python train.py --dataset="dead-leaves pictures: piles of overlapping shapes" --embedding_dim=128 --norm_position="pre" --patch_size=[4, 4] --width=384 --positions="learned" --pooling="class_token" --register_tokens=2 --am_softmax_scale=30 --optimizer="adamw" --beta2=0.99 --lr_schedule="cosine" --final_lr_fraction=0 --warmup_steps=540
Rows from block 3 of a small image embedding model, named by matrix and row number. Rows with one number belong to one neuron. Each number is 128 + 32 x the weight over its row's rms, rounded and kept within 0 to 255. All counts start at 0. Numbers have three digits each.
Before each neuron's rows are labels from the 100 images, of 14976, where the neuron reaches its highest value: "top examples" is what is common among them. Only what is clearly more common there than usual is listed. The data: dead-leaves pictures: piles of overlapping shapes. In brackets: how many of the 100.
# fc1: MLP up (model.blocks.3.mlp.fc1.weight, 1536x384), inputs 192-383
# fc2: MLP down (model.blocks.3.mlp.fc2.weight, 384x1536, transposed), outputs 192-383

top examples: grey (80)
fc1.742:146100111115160134089210150137145149188149103171167191168172093097169114112110040190090124132131170148098122163129068115157103145121106188099158127157080145107105099129131134122101088145135113146138121075086110182155113175125117128110199070100087126134117084113253100108127123109102065111149075154106119105106141123159164181138101141102166124116128123160139149063137136115107155064132108118146157155118184150174105103120129083143094088138128106169109085144152139157096128155066128126153144129170140117076062126157126096192146122132176100178124149127171046154077101145094158108
fc2.742:147161135087079117155105138120174133115132108157128148141169147151139145073132162149136144177102154089093138160046105075160141135110074103129146146088144082143149107151150100163116159141167106123099133128104077144139095141105120075146131110084169075098144136144110131030109117141145141109125149081065152112090171133157109134133053125071144144084175154093126236105094177186111129082156139156152138095088152162099126072081164117089062100161136145146137114091129109166157106063142150090126156133158118132093108082108119103103160127189162094112129081089168143122048081090129130128

top examples: mixed sizes (90); pastel (57); vivid (41)
fc1.273:099139151197147141145103146171126119168144140202143130120131100105172102162124121148133055127084129141115180182142139164087163144108088116167117128145137095076133123177076110106153147160081187122093121096133102181121195139149131107135117138133105099077129100149147080186127170134132146153131161148193148133131121125133152161128066131135145114184151172130113094131154136103117146142075101122135108086095119178193112134161106110154116076049116128120156122169114109119096124138109152093158134117112114160109117156149068140116129115111144130134165097151195128188076123186139136108
fc2.273:129083106134122120085096156096151144158156137075104089128095116106048134156093098084117120090182071146161129079143099144130132149178193051136142141170121191183150118078150135103092132121085111137113159117088124141113154126125130170118101191097099206181138164166158142174134152117124131115114115154134098121123147162163134080135166109174139108141137086108102203103125139094108100119118128142161102133191101093062110112120153158104180126148151124104167129113129087141141171130092140169141170095168076105112112137145087129090041157089132109134119164117056073144194134146142150111

top examples: large pieces (68); vivid (61)
fc1.709:148120069072205135105159140122131167092096115097112187131126139133105135090164121135095181141162141122176150128104107074183084122169186151098157153091135183136123106147179177157086108150186073074136166126132123119132072158099147112128143109135140114166163141139146135045105087121136025110100056090083121121151194158116115116132097122111126152062129111163145159052122136215104112061163148149110134104150213212056132103111169141090121138138153124165044143137139127147168133150125070135101112132156107142163096101141159083147158168120138100139122115112074133089160123074130192169
fc2.709:095075155151130111097146146138150036164199138076089131140135105095054138174076102140119094099163042125088155142143130139138217155141119127171138086155133116177184112072113127072103122180068173192075156126115087120100210121186149193146134182102081180143095165179143104177147194147127116143116104151160068119115133165143140110158110141177143113123159166068090181135152161081120105117119091135142097120148138080086132141125123132098124125120140101143116099129129064130109128055089176130138174082137058175122132141162074127137023163123130131135153149132076115174154124199161188102

top examples: grey (80)
fc1.624:154126101163135144174142153057165112149104143140177198135159133116210155127105107149105083138121125138162102171117064146111101115037122146097157134146113114153144104127164104136130115167122167095150143156085155114144127150099141121144147122132092090125103093097203170124120118136096133113169128143122126111088110109126129189103179094097151127149127096119095094070109061120103187118140126091179143185124141133146130115134074074161121115140127143156139056143157185153124105120070157112189112135158142108035071160104103121151165138121227038133105148124167106111142120136053121085
fc2.624:144131118100160101115156134114146222113130139090081143132112131199103175077171104144101182109124124105153220146095115074170119109123122131080133214090151173174123096082143113162156144088076078078156118138132133133154075136120166081133121117101128134061137171132151171084116094133153101117133091126087185121150105084141087059123128135061107136081166160178188121127141100165107068101171123161113128097151153150169131088088103135159180135157159118159083166093150120148159110171129139083081146157133062100125108066114165104135091092144139113134148128075123131118119124087124081172

top examples: grey (53); vivid (43)
fc1.679:152139108114127158105163149068160091149110141118175189135198133079205182139137082156080124125161177134131099150151062111131122106072160168118159098155055130125113136108147123130184079130132116143142130141083159129143122155105112118136184086124099128131099075107178152120117123098033084107231117137117171102068073140145124156108183109138145120119120111150085100110108084091104163101129123098212146145133159117149139135121071083141112130145133153149115067145132163137088129158080137119197108132146138127077080136112120112179139121152196077160104191121194080114110121129073099078
fc2.679:113127178146096097144175071101104108132137151123162172110174150176176135092120093186148104177085135126161109198106121124111130159083127186140089113072109145143163120108091122104161108131170158135174094143142168108180146094164128097157167122159161061113110073096159141091092153153090152141177178096090140162116118094078133165101184104094175167123120108135172148150115098169176127159164117077167106181086165110166188138159114090122120132168091154116123101087103131082112120135113142117136085167096166106097130120130086171176128151179148104107113137120177072156099154124123112091

top examples: vivid (71); large pieces (69)
fc1.434:121106125104184142158187154116151169133134107062109136140127109089105076178083086139105136099158042140180120121108099097142118128104178173143149178170105154169154112144161114109130107144143104104098169106061119146094136140137161157096155149101111175165163132150175122147151136188118052121092064171152096121168133169155150109150173127146169048117137057098115143070131061110088102072092125146085119094184143159110108093148118116130193095114155101153091138143137120146146138187101115132126145072166118101135088102138128118167102142081152106144135116121107089120191098130131161131
fc2.434:155095119092135131127131158159149106109131141082083118138123124105046153110135130112135158032181100100108116104110137125164157110142123111092160095130150159155130133091143131171089164131047118139127110169130103081153081150117162150160114148106069206137068200141126141121151072123164115056097089166098091082161137138149086096137136129173090119098145145114097152135114165100112094106166129145104150165183122076113144124051138127096182169142132116138117127085155111156184094123138122118104175130147065142148125090085190080117070116100119147131109114124069188090187127117125130171

top examples: vivid (100)
fc1.458:106106131147136092124188106127109117133143147157165210128209146148156135129097064184088136166111110200123084185171071107109095153129146190117108116116078133134139113138109147089174058118203138135150120134147158121140136083147108143155186112151134088137116022120195137100079123143095113158225123095119140152105123125119124178094139105130195138121087108113145135100140098169155182133122114091177102150104162144142137158161109086148095139138131134113108099135108164106062143127074155172153102146118176139081070141137071129188135152151178116166107156130184073126138140151069140118
fc2.458:077109173158116090107154109115140121178156076123105169162114083173120135130148100140100110148144120141164175153119100149147149198105130165166100155119141097156178127122125103079184114091144130119099084092128100172132171092158108107083157054112186127128127104134131145125129182144109115167150126110118155158118104131147193121186159176081159110147136125156159177101174093132168095160117080152177080089170140175188097123175089091114152042150141099154161165122116118131119146202105132109107193134131109137102139126173082166161078152144139095153163130089145090184104099122133094119

top examples: large pieces (82); vivid (58)
fc1.322:140142123159113134182146189083174067150126159145206146120165127093195147169114108154124069121151121117137082168157093168101129113069112146121177102174088132129124135133163109110174111138123179138147118140063159128141151162118141129158153110113063139143068089097175141161130151139095124104143138168152135085074089135150131157104170085145134105156113105135064078116098102094084179117122119065207153180150120121148139140124053107124125125119107150128141045140172165164100104122101151115202109113173152144051098163109105116148143136126193070132101153154132095133161124161071126046
fc2.322:136091131129152083096157075134098214138130114139121173138101130226116153061143100135115146153075116150186174187086108099153103144128139132100090206059143166178142118121131146150089158110100101072160157117157126162147105095135136096141143112130143087083159124115186156090069101137156104143168114079077141162147139070120118109130137120033172164107171112156176174094142086173146074116167110144123108094122149213162121096115144145160151116165151132155118182086125130129154126172116157091081123148108121105127104096139118136133129111133142097149117106084164087143111112102140155143

top examples: large pieces (93); vivid (78)
fc1.502:150116120157138135111135152095148099138099207091174143094147152102129161160158103147110075122118106089154188225167123156089127084121116133085137119151118104157154126119123099136186120142089140117164122152085170112159114152119127105179139149142069126069087071100159165152128104139097115123178137133171177130071049143110092119079133081161138124164169158156080102121095116122089141135131141074162120120146140124151169160148057091129160142090107180126144075142113130106075131125095123099187080121107114126110106184110114116151090109130164079123098156142101113144115157147062081079
fc2.502:137145135113158097146122084134093213110135137113115122132114160185080133057118136117148183154091117098180133124087142078166094133132111093086092169059137185146093135129138127148110145105136067078156147146160128130149078092131126083149110148156151101129149146125149157073080112135169119139094107088069128170191145075104105077104153111052164173087140119180168156125124130171145100119178138135059119110137140147103139109132169195125147142165133122147109218049114135118205117174151142115072115155111135093160137061135154146112117042143106159114108078113139125111114137072141180176

top examples: grey (82)
fc1.137:162139107095180164089184154105151139162131111109134229145169116108189140114136092177096142121152127143125111164119093098139090116051163165095152125166096142159121099125157121160146090197143092128164148131076129144159091161123139139104177112122084138140096107145238154079109109145027086095197085139119144098084100133150150170141166138114155103106130093131134126092139088108107133107148096129206166147140219138127126120117067046147139100148148113149092091137152165144111132207041154128151135117148130120092063127130127103172116142111176069158137168124193093119155108113078140128
fc2.137:166158147137120148114153151104149124144137171126166160132160138163144177072187102148120108178062147074136148164093106094125134094103151152150139151106099140165147090073154101116143121135158155152183122141120155118190142150166163070155151130160123077072105097118155158077061135104106129129170155079095144093110099059114104119086157091076124139087181109137135122129121099152103112112205095078152159127038156125130168109120108099133139123169107152142100107064147150141115084152117148081154081182145151072114123136106097099153136117200149105132125154092172108164097118141110083101

top examples: vivid (100); large pieces (62)
fc1.246:095112142166121091116167103116092104135146152148141218119155137159159150123106058194087112187109111190134132194177091116101121159138111199103101119106106121140171124125092164094169081123165139124156141135134164140164118090157117134174194114156161095143124034113190154100089125135100125166255128101116152160099114138100132177102140123121191154127119147118147141137150104178165169140136104080171101138103173132148151150164121075135107134119092147117125114153113115085078152149051166163127096144109137145096094154154081161172114147163164094143127148138157050132119145147116119100
fc2.246:100098150152154094144165068117110155145147066111068142174094076163139140105153124143122144150107121129141177116062109107154124176121087171133080154084172116136161103135112112107168152108129113098103084103148112138098136076116121114066143071108185111113138127132132154089107162162124109165138101092102166168154114115141176095197142191065169134124131111166201165128166099186178092144119109161127109099167142173170067095147096155117133049159177083160128158107107111123147152158107135115100173135096080122105155125131110151157103137128106115151148125088122105172120071112127110145

top examples: grey (80)
fc1.188:145134109122160134115194155100169126185146123116137222146159103132191139129118064193083121117156139152119146188121075100133102129074132187118162139153109138163139110129159134122164081154135147167139111127078127140144137159136125129107187064121097106128111106130211162116105140109052071117217098149128146103096108127157159140132147138117143122107142119154155131089145084123098108078147107142173138124108218106132116112122106094134104098141146111170105048142159146156090151139039162127168137138165121122083078145150089102178107119153200075170140190109183055161105107163098125092
fc2.188:125131125045138109093136108127152110089137079151107161172146119192148139093136136158119164157113176122168112172062103053171129139127135173119140111064155095148148111138165125157154142153200074112120121140140138109133091126132072141112144121092191092107092124118114161041115097125117115148154114060083173116084101123150136157155142180083154146071127117135206167135156152189130130099126134154143156151101144149151122116104111108085096126176128084171086129085159163155129099099146123118123158119159136137129152071119142091148129152157143125129131116087159134127098102062122104166

top examples: large pieces (94); vivid (72)
fc1.576:124168142151113130146146173059183076154143167111189159115170119096174174173123095150091081112179134092133103149162086162088127127126124148144162099172085111139094141095156106101170106132130169181142109144063126110144162160134134115153140101097068140134074095123168141162127165129111118129171151165152162082086080134169148120109170103155109113143134123135068082112108128088088167122134099081199128176136137113121142144123080109088101122132114135117136051128170152155075111109095149118196123121171149132072100173126097122165148131157173071134103223162097096136133115180085122031
fc2.576:145093114119157100097152095154099225125121130146115160135116128210086148045159095139109167135099127151155169165078109088156089123143139137097084194077137178154154113128141136146097140095110092064162141118178145152150100102123137108145141129125141104080133133104187159099080108132154105129160116089067125150180134057124106099120149117053159166097163100171160176091129090168132079112174117137085114121130158197154123090085171142153149131180147132161115208081131126141174118175124140103067125169111133094135103093129135116149122094121133111145102098091162094132124118074120151147

top examples: pastel (73)
fc1.299:140134133156118142115142155110133084138124158163171186109187140089216138171113107146123069144110148152147084168155116143110120115066112151118163091136081092122143140141119135124141091200138188120132129130097142127127124166127113094166161102160098113145114049136178121148120128149085112115183130141159128115055131164101121213088125083145150150141123115100104119106111114120112176140101146076165132153093147124149138154142106087161107135095099154112133044184109152111072135081080137094186085110131150146072052168135097105159128165155218069115127154177171111139118145161119155071
fc2.299:116138120135118143115107140166132171107126103117104079126088141121087085147107174138152091098132143121150208134139162152071129138161116149173117172148187084107159149148106149118102146116100131112127096072135090154108133121135118169101123142143144125127220170144124130150146125102183132132115176139173109132164158140123172052147108160119167105159121169193167214170181142113127067138121129143109145048155115172153111147122172173062139091100112115098132208102125115130142193183158102143119125127132121157197178176186129123133085102116053164127180042119124190142064150123154171116

top examples: pastel (100); mixed sizes (69)
fc1.12:103125139180170125114126159156124108151136168189141150119156104112187096164112114139096093124089117151113153164147132148115150151133123126132145078146131110079142110146089073108152131178112162111095182091138129168114162150117162099130126165126095097077142097151176074147121146173139119139141111152161128136122099101114149198100077130130147139167124175069104074118137141129107171122079123131113105133087127148163105130155104084223113105073125111138124099164111130136088091094063160107141112125105121123086087118128096128134148117096164118140170124166160111148104127187122141130
fc2.12:135073099144115119103106148085142162147143131076108108133100115115039158111103091099109120099169077148171135077116099137119108141176166053130145172146126213193153120082169138106085130110090100124133154127106138137140139118138136160134123164109106177155124161152161141175114161109131127125121131149101109123151119130158143067139175113148152107131147071137116210101127111096105091129137113153149099125192115119081112104128145171127195125180154132133149150089124106144147153160109146159141171122168091091104122138151086126096026134110138094145122156099066063138194122137122137097

top examples: vivid (67); large pieces (64)
fc1.487:127085090085196131134198123115149162115118097099109196152140111136106121110132085161067154157140109135179150136099073078162094128138163199110146166120108153150136090118167135129114097137178097101117153105108121139118096142127115130108171135115145134143167136142178133077111112112133000128123058103105129134139164129148141112153126135111171105072127095149152174051141100195109114054138121149124132094159238184095106086121151117112148101157153103179041144104142130157154141164117102134112135130160120109132093095158146099178087135103148091157135121094126094117142105083124162155
fc2.487:101069127118131127106139167147154046151172126083087123143142102076033136183082103138121095071181069124101123131143130137141192147147128129158152063167123118138139128099127142105081125159065144168068143117110070109093169140144119189133139179095075194158115148171141089182180161109146115112102105172162067097117164189157143105159112143207117106121136143069077188134138188066100134108108109132128121149183133070075120127101170133067126128101135108135124101135150073153127132054123130141144187069152064168124124134146116105138066166101123138132142134143063117148163114184144192114

top examples: vivid (96)
fc1.603:094125127156129082157184082098114109153136142143115181156184114150189145149129037255104117171138143139147103209172088113139161140132126204130118117120104123126151126165117158084145067139176149145123116141121147118157179092143086152142185106141162103158105091102187148109093156126111086170208109095135136159101113149136158173116115141110150136115110123129137126102119108148155169122131113106162107152122189120123118156151104097107094126143150124137116074171127115129106148140080125147126129126122134157111096149160065139209098132153164114144105158150139048162143129144125125106
fc2.603:091132161153106134123201148126148127166169094165115173172140107127142115149084084171087102134093152187124139146100089155105146181098118220149127119142117084147191103166098118068148070134150146108130137091120116186075160144169131101065195116128153097122170075168169099135157186152109099155164127120147123142095145137154199133136104143131195101142140116102157177087170122123112116136054093105181100102119127139170094130184103118156116056130138105152091161150115135117084153140079158101162137124135151140091115138141074129208132152140150117170142161073200080180098102147120121098

top examples: mixed sizes (81); pastel (63); vivid (36)
fc1.405:100152149200136135112109147184131124155153153184131143128129087112155113155130122138105062132086122120098190179154135167074165146125092116170121118170140096087135134142081086094168135164102166137091155087125101182121203135159143083133121143122102101057158102145158073176127164145135127165139146150193149138128097116125158152108073138137133132177145187113125086141163157116101143136078094136115101068087128146185117148164093117188118075061129112129138116159117109117086119113073166088142128123100108127103111154156079142114119109116134121125173124146192126192065133199137111107
fc2.405:135072123142117114096091146095152145146169126072108094132109115094041140142098075101107119095160077153161144096138101141119122150184178045119142148161130198193156119081149135105077138128080111143110160113084119140136155129130144155120119178098097198166118159162181125181123160108141129108119118150116099127138134145153133079141161118161149099144144095117103215099133122086116081116135107127158101124190095112069107113121161153117205125156150117112155137109128086153133152131105131148139164100178076099111108148157092132102032145091142105131134162102069066141192120139139150109

top examples: textured (65); vivid (57); grey (32)
fc1.64:139100101063202124132184157117125164104110113082117166122156115104091077154101091170107148131115068138213131145107121088149114110099175190107147162153107151133146123161163115140122097151159088082110169114072132132105092156122149157109163167115123164135172119138196132117134102185133019122096055135157112133162126149140132098140172133138171067101105068109122146057135116147108111077104148134086130086170177126117113090147129131135191121094131124176068143123126138122145137181115110136121126082136138113128058098130145109180065135088171118124120095126118098094175107107111160146
fc2.64:127096130070155109109151155152138089125152127090075129143145106109044141123108115134143160052179058104094091125115143116174166126145121133106143053112114172162125140079132131153083134159080124165105134163135087093142102135138161172157127168107084194167074167162139115121126093131159116080101082160092072091154157142147104109149113141165100131097148146073116163144135175107118107111172102136114135174160147065085122139064156128098172159147139106137107121100151085159188098087128141121097182111149063146138118084096166094134035135112123154123109127136074165113197121130155178165

top examples: vivid (100)
fc1.243:140087114084134110133177118088138076143155131124146211142255127127115138116098089179105125164137098173135058173150069110115099144129165181127123107105015128132132119106156146118157014140212103137130153156111133122125122103154128176129199147151123105160107050117178156120102127149061090131180114115101122139089096136125142148119185099126174131084084102100105148115108110147140171118138137097190108145117198137098138155160096074106107142165126151132088100111128159121097142166085141210151114137133159119110084133142109134175085192147213098170104193152111087126180130124074127110
fc2.243:083137167132155071134181083065109093163156110098101188166160103174157136134162094189110146156108131139143114168127095129139171177081113212187090107092092106142147105110110126082174079099198120141117061126111148132142178095158114137086179088145189117148103094163154137093125171131060115174179126105120170163129075136142182134158179178093142111121108108143176140112181085168184128148144110123155095134135186112151101136188088096094133130166158100144098126152095090085115160171091127130124160116090111134129126134163086176178077149161135120161158162111121091183154129123132095129

top examples: mixed sizes (73); pastel (49)
fc1.245:094133159192117140159119145139130104142149145161140129103160108095156111160120101151128051122107086150123131181167144166058166154061107124163140091154107109107143123152110102096171113145123208163102135105105114171112203135149150111116134120132106115120100084130161085195151189156113135154127162148184151116127095126136155168112115138135143080181129143110107082143133120081121185148074116113116108122095126138137121138183097092157143093074093126096160112150126128117089106124097165105164135132124146164101136184135059146135141125098145128110158151182182106179118137184150124061
fc2.245:121071121129116097078088132098140153156160129068103098139089127103038129145088096084119139090168095157177141068134113140124133140192215037138128151156140196176143133079143142093081155101084101144108175107102116143120153119130130165122109185099108198188143166147154132182123160125133140119124111142116095146143147143144142092157154122171156116141147089094104207102140139101114095146121120147160085136180090103076114107118157166110173113165169127113163136118101077120142171128104128162134170098151069106110136124147082145075041168108123115142123154101061065140197125145156152119

top examples: vivid (98)
fc1.269:140112075122158154165183173073173105118115151158166153109175158081163157106127065169103073111197121168154102169144091094115096110144146189085173114174046135078139113129181141137126055109110136105141138159107175118139120167093126137150185109150065127149133113105182155166132103120125101091149113149123111082098118129117120162097158086192172150080111140141083130089116142117082152111129148124152166152148154126125130140111129102127093166103124161160087111132169168147108146114108122142195077141165147121092059134131125097207150128108227052139094171124125073113123151136075138088
fc2.269:150080120116143137134096121169066187108108116176113097095094144122148066124093194106163145127103173190186134144098162137147110128167120120098121147114190144104148178152111160168110162097139119046129115094198116195151092122090097139122112136132177102137164146113083133112077098133170161122180153120126147144124144125124104170135104138102169126147104124163162178155156141155153106146099179165147148123138087161128105098111131154151166101099122141117161174126117134114159187091144158168108133138104138139221170114143154113119104120119087162088128063134128165122097154079164147184

top examples: vivid (44)
fc1.536:134115172156108119209139135123132106159142146110162118109195116123154121151130113152168081160136073097157073190161145150110188113050081134179127127134090143155156114129117143108147102094129182173118095176080140134143190116157156151170146131148098106137048061126126119151120181126104153119130159140132123119095111118126119149125135081112104059157158117106093128138090110096142168151142120035154141187116133109121141141162087060074147161125122143115168057128145141103131076113155188078161119143149128132122143166096087161147125130157133132111106127161145096166158150172132122069
fc2.536:141130141195079125135205125155119079137113181152161157097127158121135102138106045186130067133109104171112156221168130176066145108135127196110117083141114122101151165145111139135138079159084183116162137136117165123149136118139131140166196161158100102130110095098221132185113140148134133131154176127175096132102113121100103142083117099137131136183129160089097131153109123104138158138120139099155111124098126139151164166135116102145123138095090159112162097179108125107075141087086139145179090120114141160110099181118096131205107150131139113120096115179164043159111159174128146058

top examples: mixed sizes (85); vivid (53); pastel (45)
fc1.429:101152155205127151139109148164130109154151147177147139125125111094156095167135111147117051118086126132117181176140145171072154146107093114166113116153125089079149124167089096104166144152099189132088139081127095177103197131152150105123119136122108112084150099155153083198141172148128134154126156158207150132116109122140167152115078140136145119199145176124135092136152135095104137146085107138120101083090123180182102144149094116155126067038103115125151117161100114121066133137091168092143132124101126155106119161164066141122123112104141133130176125147177131191072133184146113085
fc2.429:123064117138108108078080149096154153163149134075100095133095110103044134145092100087114115096165083142168132080142090145120128145187194047131150155155131191180152114079143137108081136122092122138102170125099117135122148124138135170123117186102102191175137162157167128177123162113131120112127124156123086120144131151162134083155160116163148108139140081105099210096130127090113077123131121145148111152187101111071121123124157152120187127156159122116163139116122076150147169132100136159127170084175069105104107141149083123083042165091140108141115156104071074149194123159157147113

top examples: grey (76)
fc1.637:169122101123155146095168155097152134163108151148157221119198123065161131126151071187083140130140160139119116198130057084134118092080162162127169120149065147149125102108136142153123056149123102139140124138078136127133114147121113138133180090130088124129123083131211141117125103102053070104199120142134154096072120134124113159107162107133141108101136109133107137095116087089087145084134119096208156140127218120108147117128102057107114132129138153151093054132145163143098149161084147117210106123148129125091076133128132105191128153144198080161115169129177079117108112125077152091
fc2.637:126104140151095129125135128091089068145136162096151179110153145143112121082118110156165117153108106159141114170149130113117155161113193148136103085106107151156179119055094121114183130089171167138177150089149184109182170109166174109142152149150135071104129091082128131100125147157088165125193182100095133119108072086099151136097195090133200162137129108100123133174149069145153115177162112063168121190076147101195168167114073081146122141166117158073132122083100115097086107147101164136136103169114161069135148127148074130138156186166130118091123168119165105165140185151156099087

top examples: vivid (93)
fc1.152:090122154139109081140128089098091128146191111098110125175160109165133120113095120177144168188113063136147105170152109108155132170117144144153104083076122189200109110070115132082131122143166152167157160130131143113141148084170156158125141125165178106168119112150119127068079136147115138170162144078086112169111102097101146155140159156090108140105141125062182108141181075172170106138188078097151110161120129078078129143183094066157137130199162095124128124107094104088162099104097227151110135125107137110129139103161086170138103154180120131135160143099113119150178133133145110136
fc2.152:194116096073142125094108113095126117048089156104134146129143152136113170102135146125139147136142106142139093125123126111147053071127132127058120110115110141152175114085182101209165117122146092101179116205151198087164057118086131146162138145147133133118065116050105209111120051105087133112165128109101149133135083104088050136097192121132148136098115076145123132131071105145153138132153144127131149196140145094147161126107087114138140217165140156125096139096109216115159096163158117148117099147124162098149119088060197132112063142122135120115064153109124174063175155079056091153

top examples: large pieces (78); vivid (72)
fc1.740:143128096091178155126152172064162148121105133040125145129135125083088123154138108155097137098163097125185128142112089099126127087105215148113160142177117170184128111113177095151108116138117096120127188137028129101119103155114154137117134134102097185127135131135162135161143109165111042115109078170169111104153115143160131116130186127152125069108156081101105116099123084084080111057135140132116150121199155094110125107130102094134200114119154122176082112146158131149138117162102114116136140099166123097108080104113153092153111141086166093144122138108089107110203106138106127122
fc2.740:167104143112118128134129132169119150103117118112087121135118127193087140063150151103144157085133123115131105110088168119146138113092068102083136158078150145163155126127135118184141176108111134099167111174158121124151071148129168096140107101114122139101067161116111149075135071151138131085104116125069129101171103080128065081137152128074123125112144123146176152147116109150128065131179118140093161132140116134169153109058107148133178176168128121127142156064141120150204091129172153086052153166132102125153144075062170078104128116132109130104124089121156213081113126097145092170